A small image classifier, trained from scratch: 10.4M parameters.
Rows from block 8 of a small image classifier, named by matrix and row number. Rows with one number belong to one neuron. Each number is 500 + 40 x the weight over its row's rms, rounded and kept within 0 to 999. All counts start at 0. Numbers have three digits each.
After each neuron's rows are labels from the 100 images, of 14848, where the neuron reaches its highest value: "top examples" is what is common among them. Only what is clearly more common there than usual is listed. The data: drawn branching plants.
# fc1: MLP up (model.blocks.8.mlp.fc1.weight, 512x128), inputs 64-127
# fc2: MLP down (model.blocks.8.mlp.fc2.weight, 128x512, transposed), outputs 64-127

fc1.367:516490502545549553538442453486448534517458400521491559519424495552452502431554486490519498474475473502531466501608537503491520504511465491504472543566545494521509479537529483496462554499441614
fc2.367:529528432451544509502477537479512514588511492542547561501497510489480530515446534526471530516545517460456496547472467502531515531544509556484439465421412486476440432548510436467510497518496525
top examples: green leaves; drooping; wide

fc1.357:407526503517524560483381550508535515501555449511580488540469507532433514513574503511512447428527514502501452531514446500460529495434445520548462499479553523517490465539577514451467517533522468
fc2.357:455487494573488500555474536558451536551525503539493566505464514501503441524440529430500500494454461447500461562492492535575521501451483503416574582480487517528437479493438600484572433495485523
top examples: spreading; bare

fc1.337:458512460557527479490495518532445487526452582545489468520511533475516476484560471468498562515474466452491504499485491452528508525503511515458578564456524493538462462500566506536495575530472443
fc2.337:526463569489587505486461551513535528517540448444478465476474474500429498482425493511519417515458506521553542477429548491585547557500456520460499517545482471453479537483452481452469492463497560
top examples: wide; autumn leaves

fc1.116:542521509557420476537441467558502530468508431450466432581522560477504498503468492449450530434526492495509491492548459500614504500521478460499442565497542508481518517428553510549462431488506545
fc2.116:498495509476545549529492572452505494485553476509533540461468399471460577461420594515509518479520502529461502538480471538451393462469413516493565444496494445451488466508492487534434527494530474
top examples: red berries; drooping

fc1.375:463508586552575494504491490538522531502567501470506431469474511527512510557496580441399477462517484465507502507452503468495512556443483546481446541516439496519552508504514553492423473498523419
fc2.375:550451501554533470563491551464470496560462500490511540540477499480467385484620462630501445494516484532470491518493470521477482506570535439555482544466474498557482501445462482503439544408469458
top examples: leaning left

fc1.302:474579507515515500550426399546577491532470617469538493506470529510539481428498502507538502507474472534517483449518509496558520545545512503517484485512529517435450431544467518540450492465585460
fc2.302:480505442507442466509479504548527455510552406550447524490520480470456497545518491411449488520444559541484519496498464499547531372501512525469497478491499548567549575476504479502510520439508490
top examples: two-way forks; spreading

fc1.496:513564454558526546415503512549496479552537515458560536522436495517488439545443487504454534510505495531486522439410516505484493489465538489493479480559493494474602509530492549499520531515503444
fc2.496:511523501507433495494495490492531508516512385515521589559526430503519556506481458525555521538545501511471522452545507582479542500570487464537454465541526465466468510488509470503469550490529486
top examples: leaning right; two-way forks; autumn leaves

fc1.386:434503431487588437540512543483560512519467457425501519475495496475502522534549467472551534490465456471469434462531444548498538477553533441458517448444413521574509508525593492506552483546456545
fc2.386:500489539504442520544488513574532448500553547455447464503437462458522543488512453473478468467545490529510502512498492569509516530561510544557430556477576593541509530492442444467551506435490525
top examples: night; spreading

fc1.154:422513565502517498513521456572470512488519503502457559479445527478549522539472453469525539481426437562529408466471509524484461474511515573508520476464482502447536511455515500492461518474524446
fc2.154:529475494479435532493498510495533443505511517553490451586500446481546527471529466501521532456570488416482510549545469491508516556525557465558508466489520504564492476410505475467516487527435460
top examples: white flowers; two-way forks; wide

fc1.64:549442500526527499431482519448522447525541599529438494544498535519484511520492528444420485469586481458452460493508540471526533519465500577483490451506501512543495527479552445577458515568534491
fc2.64:458545533490526514526528525548476439464441533449525571557541474511451487450547478556495540500483459544502479428461504461473486507604513480560537541473510467456464535467451523428492560524508437
top examples: wide; bare

fc1.461:483573469427559572527526543458472469555544514443482569511446569509490488489560585501526458478505471482556424533447552515541434508520454512508527514445463411509482429477507512526416554456483591
fc2.461:502385603488553425475502463520482494553527557488509426493531455499458526463494453470543501527489488558428470498528497530453554572561519507479493463558519561501456490514531432465470530506470500
top examples: green leaves; wide

fc1.194:523520458487543439476441444530603532522558512468508528513504494548484499478460492476519506445461530466562450455525530506496431471472534458550469540526498522498523446469522485560414483539478547
fc2.194:560476565515499467522428479444537507505439457464508546503458509508463548516570574526471500494449491533487473440500462493420542563525498469457483508515517566521504488491570437473466479507493536
top examples: three-way forks; drooping; bare

fc1.465:500521496512559485472468533595518512533510532499480475514442566518540439562472614429487511483579488502423470462501478514497525576499494564548423539552430487489519477462468548502496457508486537
fc2.465:488546529519508455535516455498439493580464467442530492471553462489461521547539489506415473495604532447512552466482457515397509520500512465554505519473514531539484525566425465535498483446468435
top examples: wide

fc1.190:454551515493529506459467524540513459514463567536423468545554400508410548556502543466465520490457547539570498455406508474552477531532498478585498481536420484529519520530462430498496494519462473
fc2.190:427461459480492460456481613566549557521513550476592524575545551477524510499454544491502508502577537473462482498512540480553543491468519466494487441499537542493453578483522490414490559481461506
top examples: wide

fc1.33:476558533494513487507540477439492507471448464480520509515479434488488534563477542475503485413462477524470515488554598495506545451451524506504542479537473457419483513448481544426539520555533541
fc2.33:411542459487496493441454514539530544581518518548470517568536586521498521476562476501505482494538522488538467491471497491436547563460472459502532521553490523561543470516548524563448440462485469
top examples: leaning right; bare

fc1.271:498524483388537459500502547531445488552485504521456479534470527571501452562476520474478517473491449459517371543513473561485506506487495557426526480504487519498522545509472515594452492479501479
fc2.271:539469425544466524562531476505506502481470494451451487442601496381441522457537490482489473481417511537484534472557522400468535576507537538522520559499512459530458470491515530493525454529505562
top examples: pink blossoms; wide

fc1.363:522560497522559524491474502587506483448526445451489476518511507546450506493478481441574460520522480498516461484450505448493451512466572500504498422543524544438577508410468508512518517526502531
fc2.363:511515460481470477477573576441507516529496463456489493530481437496521479524487529504522481570519511492498551451598503510494518514487489479545551504558558487492535478496504516419504481512495450
top examples: autumn leaves; drooping; leaning left

fc1.329:509528438480563573485525471496488444487536575492425535521499451508506463538512499576540493420543409538516387555469508532493488476457515496475560457518469497488480508522565471482497536503498479
fc2.329:503500498514524498471467521556522470475446540458479493498427486533395587462565465541478492525420517541530519470531447558503548532544479515575581535525427556501465492480466430420482456483475509
top examples: leaning right; two-way forks

fc1.118:532494430530485450482457530530556524526505469597467493502434527494555505533509519418567507482507541524526444462473484485561449535501535451501543518568471479430456592570498499478439465491579554
fc2.118:546470482558547514509575461502461532512534438522479431474525534477454520517531424501559434515521522458550485428496535483530514462459517522510500462460533564520480442505507425575554485489527516
top examples: pink blossoms

fc1.248:472501536542540474508519453515517486522500475449490524571478577528452491541524482432489447526454500549444460536495521552544462527571554465503483453497524513505544523512512515414503535481501506
fc2.248:471520538395449527516479530522496496506504501535521496402509506569490423534619483558512481496563519458437523504473451503466471447493505556440551489511492502454506460440500405489558463497536517
top examples: white flowers

fc1.411:457540537521489470521467487533478460495480578464490476585526503553554434484564440476544554509463451487491498463516469526519422451436504488546425592538515530558466425482579580545461555495590564
fc2.411:516528477535518527485468527384492511508394501551561490524536478539576487533523445491493559528492487601522482521459478485409511493441464483535532497438496389514474505526485468458512460487464495
top examples: two-way forks; spreading; bare

fc1.428:517542496518457470528490520487508492491441525497466495549454476507452497508532413459468589525548482446515461472528448571527467576526514500522453527530465450424577526470473487487450492439572460
fc2.428:457475558448471588515447452503515506541590474498492508429525508474538535513449586521551420460465483524500503479518517419472485512505509520503572528474509526567421512490536549438504525466517563
top examples: drooping

fc1.60:484490514424537529554534509509493472557556453487474458465473467482510557516419503532506525376522462515477472509481493466598594544516536484518543506540479500518500430449489546496469541539483489
fc2.60:442492470451508489470469530517505528554480544478537522493539512582466522533458469530476480490520547487520530441546566503503468499568562479501532477513605463486481562438493492382499428487534462
top examples: red berries; two-way forks

fc1.468:563449567502500433492506462495456480511419538526539431522421535469503493486530464418441576508510457474546448504568463520479495501556519496556524535556450547544555482589463514514445490461443488
fc2.468:481447515459414503541480512447539516458474473515536477503533468452495477487417466527539464502525498522466514523496549491495509537575492438498478492515488473518459470410522491516503517516499495
top examples: red berries; spreading

fc1.328:535459519526545460512487555472490463524476545469471523461487447482575551517461526474562576530549519447494475459471467497498559520510505498499537504401455459501523489577513490500454461532489569
fc2.328:482551485505465547500536450442486475508579459432408511491564504569503537555473521497449515553509517534485528486485506475411577449541453527473476497568498576525529600477473508559536445460491473
top examples: narrow

fc1.384:422460477532531524562455459473498440564464538511532469522483553461495476483462461504515517562493487542490448447528458467562547509542546438486507534459539552492504444544470494544577502523448508
fc2.384:527461527560537491456512483480489576459513494473508511483448448454548532541456460516509506484575540451507501524529531521483544542478433512546437425533547479520464575428520506449486517519527520
top examples: narrow

fc1.5:531535501552529512526508454516499523532437473507492558469513577582491475483489473392513577450439451531476533478518598461528459497456501533503567507550492458495471443513490570494427537497445408
fc2.5:464458442475431502465419495511517516480522602556484489474530470487500550436555519445566403456562496497550498503465432453474557501550563528489487494475460566496588530518493471439548442503512528
top examples: spreading; two-way forks

fc1.177:489490476571464517513446488491456472460534463532497577517478507492525518540509529395579413452498540537504483427537453546471501450523483589458547557485491469486493464491562538520514487515459605
fc2.177:551532489479567481479546501520476592514510462500581513470456544506563491511512584463537488472552486429420534508519505529442466470538506510495485432459520410521589524542509471558486469483500450
top examples: narrow; two-way forks

fc1.207:417503557456525522485488485539566516455480467480538424513462552464537491520452572459484544482460485458486532440406458497507425543542511506523483557561517457447486526474487549523538423463492522
fc2.207:601550472533526462516405535459456485509516506555455544472485500556540503466528483518586463484562545530491502503604525518496456516476527509532540445463474428509435517466490457525531572518506462
top examples: white flowers; leaning left

fc1.218:509480431543528447491511481526497494515421560457478488492532470511473417540484500488449528480484431461499449534465479500532512493501480537526556550550462520434506434470452528426470506448524490
fc2.218:459432495451510506460436464496462470572512512495491543574550477553493460520475505515484426525438577500487562538501527458454442504456456497530520540507463566454527518498459461540554523493514499
top examples: bare; two-way forks; drooping

fc1.369:491600497480519511521528547489459474555576495451518491538498569456537440522509472442491525529464586503454455529453538556605436534500447480494443479516421471517536484533500518457451511524555503
fc2.369:556483492468452489500472487518507483577551502530549501473513461524507455493587490450471491401511487565468517462516473507399552465448591547427488543530605495485543469445496453545530533473432521
top examples: white flowers; two-way forks; drooping

fc1.15:536537514520557484487479497522489530449466432606563465513525465429490434528517476553542583491476503560516424469526513484517529574437526497499584536479485457535546534468559540418510550536437494
fc2.15:487472480576495533467486618452457469498462507530493465485567569500489483471503460482454495516480465487563451497578534546496579457483489504485493489534518425492514600406490610490509451514487527
top examples: autumn leaves; two-way forks

fc1.330:495421541544583494594491553530512516511437495425485428537479536487491494474504575484448561502518497492555558513540506445522445513493456493544513508455466515507517443489562499514451518482499484
fc2.330:542436493467442491507525530437470520517573461462480502542593454471455493551482427506525608470518519566446457518464538498488511514612519476471540516519511462471402516509476508494504461508450503
top examples: red berries

fc1.480:451521512596510567509470537443498464449501549513533463528480486555504421462425521443475479528516472517545520551559502440519540573527490529494494534447434556507508444514514482541458496466516558
fc2.480:487427550424470454524549448458550499564518464526438464464526554483454514466515487585509526493429479555492503388508505537457551485521553426508506497494460508532440469507460494518471459549479538
top examples: drooping; two-way forks

fc1.442:472479581524594517466507538496510518447522486512474458519459483534537523489511576409502450436554550540514499421504556563479506550430498539537594487469446496504457492456535500498453430545503593
fc2.442:556456501498536503427494549423444479574521518541532511581474498482552513496554527513495524569544468479514501508502546474449507479493468489508523507521457503494476497472478506483429507544546451
top examples: two-way forks; drooping; wide

fc1.392:453507511516532538455456423504511498440464539472455534515490537500434493536466506513460587418506406492484484478477527492579466539514538542515531535594535491467525544495514506530436534474543455
fc2.392:488503487523443548521473467480532487547521466578445465524500465475532514441486478442502508508479503441514607547526567503435553543502506553464489481409462574457474407498482498445475506514523541
top examples: leaning right; autumn leaves

fc1.224:440506497498580445555533506487578426446534443429529465520506583562465518524475545521421476458513518506533457479487528564495486541507477532488483497450510472425545461496552448522488504435483538
fc2.224:469478560389495508517498522561477537529505479420472461500504512524508440531609465492545547602502533551453463493533499526437452492531507551519525472447499474494415533489508483439582415493488486
top examples: white flowers

fc1.283:523524541500498500429442549461521519531522510510467532536464491507482479550524482479546517381508437488473543459542501509492511506443493537521524524471549531475483481533561442439434466543515481
fc2.283:470435450525524496512548485573561509473520486507461479444484481484443520438457517541425500549472511521497551449580542564504505483596574482525485542475437481458486557542452490549487580508468486
top examples: two-way forks; bare; wide

fc1.173:491499537507562468512445472498478492444516459495455498487517479460499596518439553485471509471540519583486504443442500424514534557517500513573525499478529500464473524447539471440500527504449597
fc2.173:482499540445441494499526579540496464540493488435530455528513510451555465488508458474534471519490446459510558520524479538466594479503476531481528600525494461540435506450515509531506460587498521
top examples: leaning left

fc1.341:469544504525591502467441460562506472539511480496509573455464401514490519524522456507396502501470455537503473498512474475501604541421459491461579538546503490478554470473467511472487505535499489
fc2.341:502493456513495557539566545501530557549521459464568429507498464507503508468476528518465541472489588460424465491509484496491471475519441498490510409513417476465484499562474493455551418547441495
top examples: green leaves; drooping

fc1.67:519529410430471498494445460525569538493494491486444461517494497519603498547515462473547513429483530461521468473505538417571528467492526475500600527494455558502480451478514471489457518479513485
fc2.67:493500500505486463553550505528436550536470433479508540528465521463448554456538536493522427491589507529503435476514541546470515441575489432517482537482471476495491542466526489478510473435522490
top examples: bare; drooping

fc1.377:473498510580515487528463518520453447520470483546451533550515436463492484504449564492540462505469497445443491416473481469558472538521511499549493500523500450478466538552520571597442480529540525
fc2.377:526572493522522466466528557554478517438570550517497523605523484476562466467477513486482514463459504509529513525481492511511451498481519447506455447525410522490521431492511445458488479538549486
top examples: pink blossoms; leaning right

fc1.371:513506398563482437540499561477502453459455474528482551498507457474540478547508543418572532513443419518513471477562464493523522537526555502433462557478445442565573513468559479490491457531483548
fc2.371:523502382479533493551558463503519501526511489438521470431533502468543528516522466555444471504458529404521502498500465520545486473496485487466406462464616562511461567492520562526505529478537509
top examples: leaning left

fc1.266:491494529455518510477478541546507512511494511489559455539502567519508455563491466474507556512472472435525457499475548589498434487515497515498519536535390468500506492508476511513436422510433596
fc2.266:548436495476478473481440529466516535550460468460484471540507504474499462523488515493506457517563545513526525528507487423568479559510468504531475476493549507577430470488548575601541586499520495
top examples: wide

fc1.83:498580562520575472433467533527500486487550447500519488488503508494504569513488537487463500458530476481484414512528465476563525531517451493496469522558413478520500453591478569611483526490442508
fc2.83:498444526507517461533526475490530508468528469478523453428560497524466460595536478548492564584400548533510527495582563506432469411583510501506499468542587466498468498451467510432474526495484505
top examples: pink blossoms

fc1.55:430502588481530460520446444457488478507557459489593486532504575529499479556499468564463515484471545501485492465507486505533492549480517542478505510518489462427616481522517477435456503454563463
fc2.55:521538586467526496459440500480430508585493492428465475470521547596538516527535444469519517521470474537464502513479506504421456470501491518474566434522518498521492516437566443434507578454466511
top examples: white flowers

fc1.455:508481503454588495510517488499509481553443539483495407514459500529549560527488516370478550607498488549538474510561493503505575522477536472495503493513489533525475476496560477512520488460453499
fc2.455:481465487529469475472532520420525524481539510485439472444626454433544505476488528512510482539486497461448504478528519513513476477510510479480460520457540508518510539476500494489615566500507443
top examples: night; narrow

fc1.117:527411503514547573518565544535487409514520494508425470480458472519495456499507403481503530563537414479605489492469439521514538548507522531497498478474507519546459433492484518469449531537594543
fc2.117:513512548467456448497473491459547544441564500449519490494512454506514584465516462517445503491509482549476504534504556579541484498537573486497488507514476422474493494517460428495541488436445453
top examples: green leaves

fc1.318:496597500528520430459502544483505555458514468488474505535492521501542477581452533437498531560473474528423433516491466500488509481501514508508463532551507478513484494528431478505462485478530465
fc2.318:570477456467553510512449507454499529508536502475535561536496514503471551457499455501494494475492520439489472482570534442528467573409500491481572498466489499521479533519529504501469550508507526
top examples: wide; white flowers

fc1.407:436489527581519478523504525466506419549555482415491517542455480493423497444506557477535469471530529491540523492499553455503476563558476488534544510536479447518434447545447565522430524479480575
fc2.407:467515473458504563554530475481489446454534529509474504498500467538531450474428520525525456502562509461479541544500536560424509496512468457519477558458461458504472406504572497483491480526490578
top examples: red berries

fc1.21:423533503557523475555447515518502498552492565492510490462462526474529482419448587562556494558519509515465493497482465545540623500496533465512569550486414456555465463526464423491455531461532500
fc2.21:636485468476524537444523541519456435529500464520426509543555490423465505524474441479461577464455457534503494502528561475488521504431473543495433467563486518527564497527485542540502463501541528
top examples: drooping; two-way forks; autumn leaves

fc1.2:479503480509549567485535430526593509509504464410462481435558518574480537506500580437466402453503527487438513514422478485504508497499510540544566531507533486496416535569547524424508436515448509
fc2.2:535544542544514550510547520423489495557561489545541546527527460493529494505423429497501477472547535470516511531493610473397491528507527531508477496540438556521509453465493445492551523567525482
top examples: green leaves

fc1.80:419506512418463527452472451539449469512524517466580444483506475488522485476509499467537434535498537413512473496519489511493558450407520549467554529464423529532533485568494523530439488497489506
fc2.80:585548531512513467553486471565464517484507518490509482562543580511511561496502594520490453539498463446518528443552506572488543544580499397512449451527467496484439428502488449521495466474521474
top examples: three-way forks; pink blossoms

fc1.257:523459552505511489524530471451546512494471470469473419461565560545453426500490499518549558539549456521448477444554561520489513521460514515472496535480487538552530475484488600516456450548480474
fc2.257:530589467447515545488464500499455494521513509443620561560462531454540542463481508486451487468479523521463529547580429487490458444527470412535474474552522461523517469522489361484509542483541544
top examples: two-way forks; drooping; red berries

fc1.448:525459443459480443551437448509444483527464470498528489562541458597464463543537466506469549538515463537494508454522458538520529488452500474527497521550451472497508490540387487419561539525485572
fc2.448:553459599493457490457483548454514552505572496509504520412466479448550470516435459514536495513438480541475454550480498482486443524489478519482525496491481474427478526434509517457479474486568493
top examples: two-way forks; drooping; bare

fc1.295:464464534546485531549484437492519500416450540464481446473474516465465514491456487483471579493489415516531429447422539480593458478530522454525539446492450526460546507512509542495482543544495469
fc2.295:495513528460429530444536499536479531581510456556536457420519506484483543450482482470564453494570484595545513456568481520499488490500558507471462589420501474520441493501473547536498475409528507
top examples: white flowers

fc1.92:498564516464546488469513430516576493532540453484499504504539510485412469501470504501458562463497447545532503448496457530562516492497487514490540506510473489437558536447576488503427469548516414
fc2.92:501477470505447503504583507488524510498485465502501452529519538505441506577475572513484536526489542544495519530533458476490446538483575523495486470509535534603462522526465475501483468422565554
top examples: drooping; pink blossoms

fc1.418:494519463530490444473501523469466487496537518518487463564484563506486584535427439526522526436505454484554530507508522569523462535559484413592382501504505491427551476550475547551504454466446543
fc2.418:470479512559438511493529512506591530492495410456485506473455491569498496482516475474465511499495501488522579553558466437549484568475493485436634503455550484479420497536487538470403462538560457
top examples: red berries; two-way forks; wide

fc1.185:456532547545513479447526513508540469463499436437507421557508506563505512479525497548586513524512449503453474536549505498592462504480518558527381454532455515568506444538500455517502485435436517
fc2.185:592426504520502541538470502450501528487459473445519543446536553461489519477456512482543427546515545530506487531528442523514543495452564473485520516511560516458524545410488488473478490484558498
top examples: white flowers; wide

fc1.424:515481491510428487423566478547507453541500471555478512518434508489572511537528522482409530428494482456535495459538545516507534495531622544525549520573496449537506498472475556501481503490529480
fc2.424:547463522426573511536488552504532531422547460481436511506470486490491509498500503571538475539557476568503504513434455497454444539513399491438567471464444551583447535528470375557508508528476474
top examples: red berries; drooping

fc1.167:521489421480528542479574520508469515470476469484445431537453497488577453485476469448517528519449520473505478497556502473502494571488585535541510440465443536542438495540555502460481579485452488
fc2.167:518502481427466491430519480411509534552509498486477594444523531486571516476506568541485411537451484535474505461541489519448467450499512490449498474489563524467540489467450450518544424522422465
top examples: night; wide

fc1.446:514518483444503429461494491490459479463549526459461546549495470519466393470503456483451568519487425569586467485507491520530543490452547579445566495521536423532515406525482553571501533513516551
fc2.446:491464464470542542532540481572454465517497490548551495513486484499585542482465539433550474534459520538484436499487539452526521521501504438555483493506485466428469571442489475565508419459467548
top examples: wide

fc1.314:522506479558534441520549519465517432500482550515439553495531507519499488469512472452535524540458471617538520523491501491513474527528514502497543512481582481534501467468511522487468420471482458
fc2.314:532467490491494522448497501506479549538529466491525523521478583509465490478543488460474471499458483543471432474504513526521544559524607525469490480493495538536438454546486527454509457472515451
top examples: autumn leaves

fc1.323:523478528524500563419494500450479473512404512483570471505507467450445479437478492466443493519452492476543494499443568540515494569489486494531469494499527410574413535483518465543437543554568525
fc2.323:459492557486534484497552544512474472495511560479426523529529459514559507530449524559528524462530482487498546479492488488519472446541513524474510471498467640520598531504584497506534462556492503
top examples: wide; pink blossoms

fc1.213:481563543573539495523532442546488508574473454517497558504519514541454535515484538439521515463469463552530532445547519478529424520476518496493494490558454427491488410498519545535563528512524411
fc2.213:454505498528440480468445505502460476437513483455522510491517496473513540459578481565542442481518556483419498490436404517541595492475494572491447471432493492489517546603499494526529531484480493
top examples: green leaves

fc1.437:533437517512502524468541478538492432514483475540476508534515468540385499516501536471468531528450507537489492558432536526523469567424515492475535471428516455521448438542502503517451507539442566
fc2.437:469575503481440482414547442568462499477500484500489474485504468541587458511461529484508515472535489502429527544421499531499519525558532517492483507504499506477460463486486424542517509529476523
top examples: red berries; spreading

fc1.364:466542537514536518551484593522464498455455556481504545542551514488582420521454475461476488540398488483519485449481541447508549476444499484526495513502501447557483502436450500499455464487554538
fc2.364:515402483476488541497455467487551514454495499487577540472357471492470508439506485465554540529491482500510515493455460458524465524494433630564582503475506522514500470572502505485540505473451476
top examples: white flowers; wide

fc1.486:466514569475521503482450487537512541540509591507542532481426535545490561549495569472499532432554495497497463541465497508527468561486442551528479520488512511459428439457451516463505494463492530
fc2.486:598497518474541481456481500498517409496440504560489509539540453463558484481467484469542530477503483463572578392485537485409557525492625495517564514501471494498529473534517422464526503427531467
top examples: red berries; wide